Weights of a small spectrogram VAE.
Model: 12.8M parameters, encoder arch vit, encoder activation gelu, encoder patch size [8, 8], decoder norm batchnorm.
Training: soap at rate 0.0028, 4900 steps, batches of 64.
Data: trained on melodies that start on their tonic, played by one synthesised instrument, 26041 training examples, 12.0 epochs.
Rows from block 2 of the decoder, named by matrix and row number. Rows with one number belong to one channel. Each number is 200 + 40 x the weight over its row's rms, rounded and kept within 0 to 999. All counts start at 0. After the name is the row's rms in percent of the matrix's.
# convs0: first 3x3 conv (decoder.mid.2.convs.0.weight, 96x96x3x3), inputs 80-95, a 3x3 kernel for each
# convs1: second 3x3 conv (decoder.mid.2.convs.1.weight, 96x96x3x3, transposed), outputs 80-95, a 3x3 kernel for each
convs0.60,114,195,204,212,212,209,239,223,201,217,186,190,175,179,194,199,264,181,197,197,243,200,218,176,186,215,267,194,156,175,176,199,222,217,196,197,213,174,145,141,197,165,180,196,224,196,200,275,201,179,119,196,130,178,205,205,118,205,119,202,212,245,191,176,237,239,210,173,189,137,268,162,181,211,207,174,115,158,266,199,240,175,175,199,216,230,201,175,192,156,192,214,200,167,229,193,273,229,198,155,196,126,190,144,216,195,190,214,138,204,203,178,132,204,141,204,195,175,205,210,221,181,152,216,148,203,213,228,201,218,209,133,133,185,187,182,186,239,177,208,156,281,270,131,204
convs0.61,082,199,180,124,166,192,203,217,127,138,206,225,200,200,205,174,232,191,198,161,222,190,166,167,218,153,200,196,145,170,233,201,206,243,224,201,204,148,159,165,145,214,204,217,261,232,248,172,231,221,207,213,185,196,201,189,182,164,195,186,241,195,157,218,200,173,195,253,210,192,203,239,216,95,187,163,227,174,123,193,157,219,209,202,199,187,182,180,235,199,192,200,190,244,172,250,172,192,200,197,123,206,202,200,210,200,226,135,204,161,215,159,225,119,171,217,215,192,114,135,215,177,200,184,198,166,203,208,254,220,115,200,215,185,141,243,271,227,232,267,262,118,214,219,233
convs0.62,093,198,250,245,198,183,182,180,160,164,257,276,209,209,227,225,206,285,194,210,145,105,176,105,158,183,200,170,206,201,170,195,164,183,186,190,236,186,213,148,205,152,180,186,162,187,123,199,222,168,130,205,175,204,218,108,183,215,98,179,352,264,261,245,258,289,185,312,209,87,202,172,241,196,172,146,130,263,186,245,170,153,213,202,155,175,199,188,197,198,195,226,169,116,184,143,153,216,186,226,164,262,125,125,201,187,196,199,230,247,151,202,166,214,181,201,232,142,93,188,181,188,157,214,198,250,186,220,217,210,207,113,161,248,182,199,207,230,268,128,190,235,202,200,190
convs0.63,080,215,219,192,159,278,303,143,277,291,209,162,179,134,193,191,251,115,195,189,251,185,210,170,227,199,176,183,185,232,194,167,219,146,151,201,170,170,247,225,138,261,269,243,267,181,191,207,203,165,229,144,204,253,194,213,150,210,192,187,207,199,161,185,226,214,231,248,206,143,213,198,210,208,132,287,144,87,222,237,227,230,228,234,209,221,195,253,192,200,218,190,167,201,127,194,206,209,157,132,253,201,216,218,213,206,222,180,196,224,166,166,188,149,161,216,204,228,200,188,211,205,135,229,218,218,216,159,208,162,271,121,178,204,237,289,175,297,257,194,219,207,210,217,173
convs0.64,102,78,221,175,127,196,223,236,205,198,206,168,134,171,194,146,230,211,195,203,207,151,239,206,185,193,232,191,194,161,176,193,198,167,157,212,210,206,193,213,187,114,158,293,341,279,153,179,222,196,147,186,274,223,287,173,206,210,225,258,215,207,205,238,227,205,202,232,193,200,178,214,183,127,227,189,50,246,55,190,258,121,188,179,172,164,214,169,215,182,202,174,202,205,197,180,195,166,174,218,168,248,159,206,234,142,201,172,198,252,172,168,217,141,220,186,248,276,218,192,227,202,200,141,180,216,184,205,245,224,186,119,206,149,237,161,167,201,244,185,228,286,244,226,238
convs0.65,133,232,202,172,155,151,130,221,188,212,238,194,204,192,185,231,210,209,200,173,199,186,220,260,197,248,264,176,194,194,200,156,183,201,203,191,196,202,191,191,244,234,155,224,186,255,234,200,151,195,144,301,273,236,289,186,216,188,140,211,247,118,127,159,221,226,197,175,139,137,128,209,137,233,201,108,183,218,142,304,200,98,203,195,183,195,237,213,206,202,196,158,167,129,205,286,226,229,328,240,158,267,256,214,248,268,194,201,199,215,213,219,180,119,129,180,210,169,188,158,172,178,232,252,192,209,231,188,270,237,238,252,161,197,206,171,189,240,214,173,281,271,196,223,180
convs0.66,080,250,304,189,274,269,145,170,241,286,174,215,236,193,98,197,183,215,217,206,212,243,202,215,224,126,150,206,186,254,211,236,216,143,194,227,182,237,183,251,243,197,153,174,207,214,208,222,216,171,273,186,326,276,207,232,126,203,176,216,176,131,183,191,156,209,184,172,154,178,190,196,163,106,124,334,221,238,296,253,214,195,187,229,197,185,246,229,156,183,230,202,210,225,157,199,221,139,201,201,248,249,236,316,204,200,208,184,169,196,239,188,126,183,143,201,264,254,207,166,202,262,179,191,213,180,204,251,213,190,200,172,206,93,205,111,192,162,200,201,221,138,122,135,158
convs0.67,094,155,233,200,148,174,190,174,195,233,207,271,278,238,273,205,219,239,272,207,228,182,171,115,188,201,178,234,200,176,176,218,198,195,204,164,186,131,187,212,215,202,253,201,223,281,252,268,197,186,160,211,183,161,214,232,214,152,180,164,221,216,237,216,157,198,211,171,363,233,141,254,284,233,171,186,315,206,211,188,192,180,192,180,201,220,167,134,203,162,184,239,176,214,174,153,200,221,231,210,219,245,193,194,247,170,204,168,170,230,167,185,220,199,261,153,149,211,208,207,228,188,211,172,207,185,197,214,236,164,209,171,257,201,200,238,240,233,170,247,216,153,179,193,230
convs0.68,098,236,174,296,245,189,220,270,209,211,229,292,193,133,147,171,249,190,284,205,203,210,236,237,223,167,209,218,243,223,207,204,181,204,193,209,195,243,202,134,235,184,174,169,216,227,196,241,244,196,217,172,194,302,212,201,210,138,201,181,125,191,207,219,190,107,196,103,234,155,186,237,138,188,128,166,168,203,175,206,196,220,244,204,222,248,197,154,153,191,149,191,213,119,186,253,246,95,194,197,191,170,131,215,184,175,280,277,241,163,195,195,93,192,182,163,250,200,161,191,198,204,208,197,188,216,184,170,234,216,206,244,203,184,203,299,223,216,196,97,217,202,201,195,179
convs0.69,094,241,244,180,275,171,53,199,171,122,238,180,214,151,195,195,213,251,169,233,194,263,264,156,209,191,208,178,208,234,191,198,171,232,195,185,201,188,227,169,217,136,184,258,272,201,248,193,204,218,113,192,217,182,191,160,201,159,194,173,174,225,256,205,211,202,136,206,231,216,151,202,265,205,212,306,298,185,320,193,181,289,140,166,254,179,185,174,192,207,206,143,87,195,185,151,154,200,194,186,192,199,178,195,209,225,224,222,220,226,237,202,189,196,193,229,193,177,207,143,206,211,177,208,164,188,193,218,202,237,243,204,193,229,312,215,218,119,212,194,125,241,193,250,128
convs0.70,092,239,240,196,297,200,223,214,271,227,183,140,195,260,183,149,238,177,184,156,204,205,224,206,173,190,199,182,199,186,216,228,208,157,222,214,196,281,233,174,296,190,128,164,205,179,190,213,294,280,182,163,209,236,203,240,181,181,244,190,121,184,204,266,186,180,205,248,139,196,237,193,204,119,221,181,171,217,170,375,216,248,158,204,198,200,208,176,195,178,219,197,219,163,176,194,207,209,193,168,222,231,211,163,225,177,225,165,161,172,220,193,215,240,144,189,183,210,211,202,214,117,195,216,200,205,208,261,214,185,123,242,256,178,218,201,163,161,208,215,208,182,205,76,112
convs1.60,118,194,204,179,221,236,266,206,220,208,207,227,187,222,263,213,195,186,193,188,225,202,215,232,101,206,194,161,236,201,224,199,198,245,251,216,208,182,135,139,151,179,183,226,198,113,196,147,190,156,89,186,163,133,183,240,175,228,212,203,202,220,175,157,212,196,270,197,198,186,162,176,196,231,184,218,202,228,266,147,226,210,253,243,207,179,161,208,203,179,174,170,203,196,148,193,225,187,219,167,183,184,227,153,195,192,214,230,205,251,215,155,196,197,188,194,257,230,236,214,276,189,188,209,153,171,253,169,185,241,230,185,204,174,150,153,262,277,212,208,245,234,167,171,194
convs1.61,073,187,229,250,192,201,189,191,138,192,269,220,225,192,195,238,180,208,176,228,172,156,169,183,245,231,108,171,198,225,172,187,211,202,216,255,304,127,164,204,145,154,236,163,124,167,154,150,230,179,101,270,223,195,188,278,195,193,221,106,234,242,181,162,205,190,178,175,203,125,174,184,218,222,234,219,309,182,142,185,242,185,183,104,183,178,223,165,197,175,219,234,172,234,212,225,238,246,233,242,171,202,148,132,123,176,155,178,199,207,171,186,164,193,169,223,181,217,148,165,189,208,225,198,170,138,179,171,238,150,127,150,216,254,217,240,260,212,236,294,113,192,218,192,146
convs1.62,092,162,139,202,188,98,182,202,196,196,224,238,150,199,160,213,165,244,187,146,183,179,200,206,193,198,272,180,171,195,145,109,184,175,206,223,216,256,201,247,275,209,203,224,209,205,239,205,218,197,309,212,216,181,201,233,230,205,179,224,228,262,238,229,198,197,210,190,182,216,164,247,244,148,96,197,94,145,144,156,163,172,157,148,217,145,144,259,199,209,180,207,177,215,182,185,195,228,200,187,200,194,192,206,195,220,237,146,249,216,234,215,212,126,194,212,168,216,171,277,212,167,147,200,142,196,178,224,210,146,230,390,226,183,246,197,285,225,151,194,235,240,199,211,218
convs1.63,057,200,183,207,178,192,237,184,185,146,226,283,199,210,272,202,246,179,265,195,154,201,162,156,235,176,260,184,167,216,249,177,113,203,185,188,118,151,171,129,163,244,252,200,201,210,179,214,167,227,267,203,146,225,262,205,215,307,153,148,239,189,228,227,242,214,223,308,196,186,297,191,199,155,162,183,206,175,167,284,159,227,210,164,228,240,250,288,255,174,201,169,195,142,204,205,210,317,225,214,219,190,168,153,156,198,105,210,193,180,205,195,252,149,131,265,195,217,236,259,219,182,201,267,195,171,254,224,228,266,272,163,188,205,213,123,238,270,211,205,164,234,189,204,215
convs1.64,090,153,180,234,173,270,194,166,232,197,188,216,170,189,198,259,239,285,264,205,207,161,196,178,161,210,217,218,162,171,203,144,68,159,217,153,154,289,249,215,202,281,154,189,293,197,217,247,241,212,213,336,191,215,255,202,304,181,188,209,241,189,198,225,198,189,189,249,239,172,238,188,134,218,180,156,126,197,190,103,179,154,236,194,224,220,196,225,186,211,235,184,100,220,172,219,145,173,145,234,187,213,204,133,196,188,223,149,196,205,172,173,251,216,205,223,205,231,240,243,216,198,104,189,201,219,204,203,262,168,187,215,270,195,89,277,214,259,246,206,176,258,245,260,270
convs1.65,158,198,134,205,251,151,204,205,158,217,190,212,186,148,199,248,215,199,205,212,192,192,226,183,219,267,148,265,210,195,179,144,104,198,161,120,170,202,176,201,224,184,178,201,289,253,172,186,196,186,190,279,219,169,190,243,192,171,230,246,253,198,164,201,196,166,205,220,224,174,210,246,214,161,167,188,219,216,214,198,231,192,200,195,198,228,176,201,232,257,188,248,227,219,174,167,192,251,264,218,233,285,197,158,174,191,147,159,215,197,193,200,198,202,179,265,230,237,168,234,210,179,40,335,168,67,225,215,233,216,238,163,152,241,194,214,185,192,228,220,150,219,232,209,227
convs1.66,064,158,186,213,230,172,188,251,165,129,217,216,208,197,225,203,169,204,175,215,197,177,124,138,166,161,188,151,208,128,188,195,184,112,169,191,194,100,260,249,167,204,230,234,217,225,147,241,115,178,189,191,176,129,147,186,226,279,212,168,259,184,198,216,215,139,159,129,96,200,240,186,184,197,180,191,212,219,155,225,212,144,257,330,190,206,189,182,220,274,308,244,292,209,224,233,232,182,239,182,214,251,206,270,187,208,185,186,199,158,288,177,151,198,139,233,199,186,173,308,200,221,288,223,222,208,231,182,118,210,196,225,238,199,217,233,191,197,215,182,212,163,157,203,237
convs1.67,097,202,150,216,137,111,142,179,213,164,161,172,241,206,188,138,203,192,180,215,200,210,170,166,185,184,150,176,174,217,262,266,314,330,255,240,280,205,162,197,185,203,163,192,208,171,324,233,211,148,193,153,193,149,189,187,172,231,200,249,239,192,195,186,198,236,203,198,204,244,170,202,230,146,236,200,247,247,198,207,214,162,135,176,179,207,209,157,214,209,237,143,236,229,147,200,200,179,204,119,265,215,208,198,191,160,204,151,188,232,204,219,183,214,208,202,174,164,202,165,166,201,204,150,192,203,198,165,136,200,158,189,279,227,198,204,179,113,197,176,153,231,179,217,202
convs1.68,097,231,169,176,174,171,271,208,154,211,223,219,201,211,237,225,258,207,203,221,230,199,244,225,209,223,147,159,171,222,194,169,129,155,226,195,135,169,210,202,203,206,169,208,251,189,194,186,215,214,196,219,223,268,254,206,203,164,170,196,132,226,325,238,212,195,190,141,174,198,137,230,164,232,205,203,362,267,305,203,211,223,217,229,225,264,139,130,135,167,152,160,208,250,164,179,178,197,130,183,134,209,201,136,172,148,183,197,169,224,164,196,198,210,186,198,152,200,197,190,220,207,103,218,202,144,202,140,270,253,198,239,230,202,304,205,193,250,137,210,241,235,224,204,191
convs1.69,079,203,117,230,215,146,89,195,126,161,199,202,176,131,153,180,241,195,210,184,185,196,226,256,213,205,183,208,188,209,244,144,189,196,137,217,262,160,229,194,194,342,225,198,235,211,225,234,200,199,270,214,203,239,249,186,269,214,157,204,256,227,230,230,218,202,145,142,123,113,202,178,195,250,197,192,246,328,225,248,241,199,264,210,219,187,198,247,171,253,281,89,192,208,43,80,212,201,190,214,192,230,230,291,227,191,195,179,230,248,213,204,219,170,186,147,161,194,216,177,186,255,203,186,283,274,199,233,206,140,172,198,211,124,246,249,215,146,202,206,289,226,163,254,272
convs1.70,076,216,166,229,260,182,220,256,192,213,205,216,166,250,220,187,195,244,222,218,169,193,195,196,192,198,226,242,209,243,243,286,276,194,200,155,176,203,206,191,214,182,204,229,171,159,190,205,211,193,160,212,198,199,213,204,215,229,222,211,219,211,211,230,279,235,224,227,246,268,257,214,206,188,166,158,282,171,177,218,240,249,202,230,240,219,188,148,178,114,223,193,202,218,247,245,235,179,220,206,223,223,156,173,204,210,234,190,161,207,187,228,103,128,183,206,208,196,177,185,186,140,219,216,215,211,221,72,112,262,187,205,262,186,194,240,218,226,192,203,239,175,187,156,230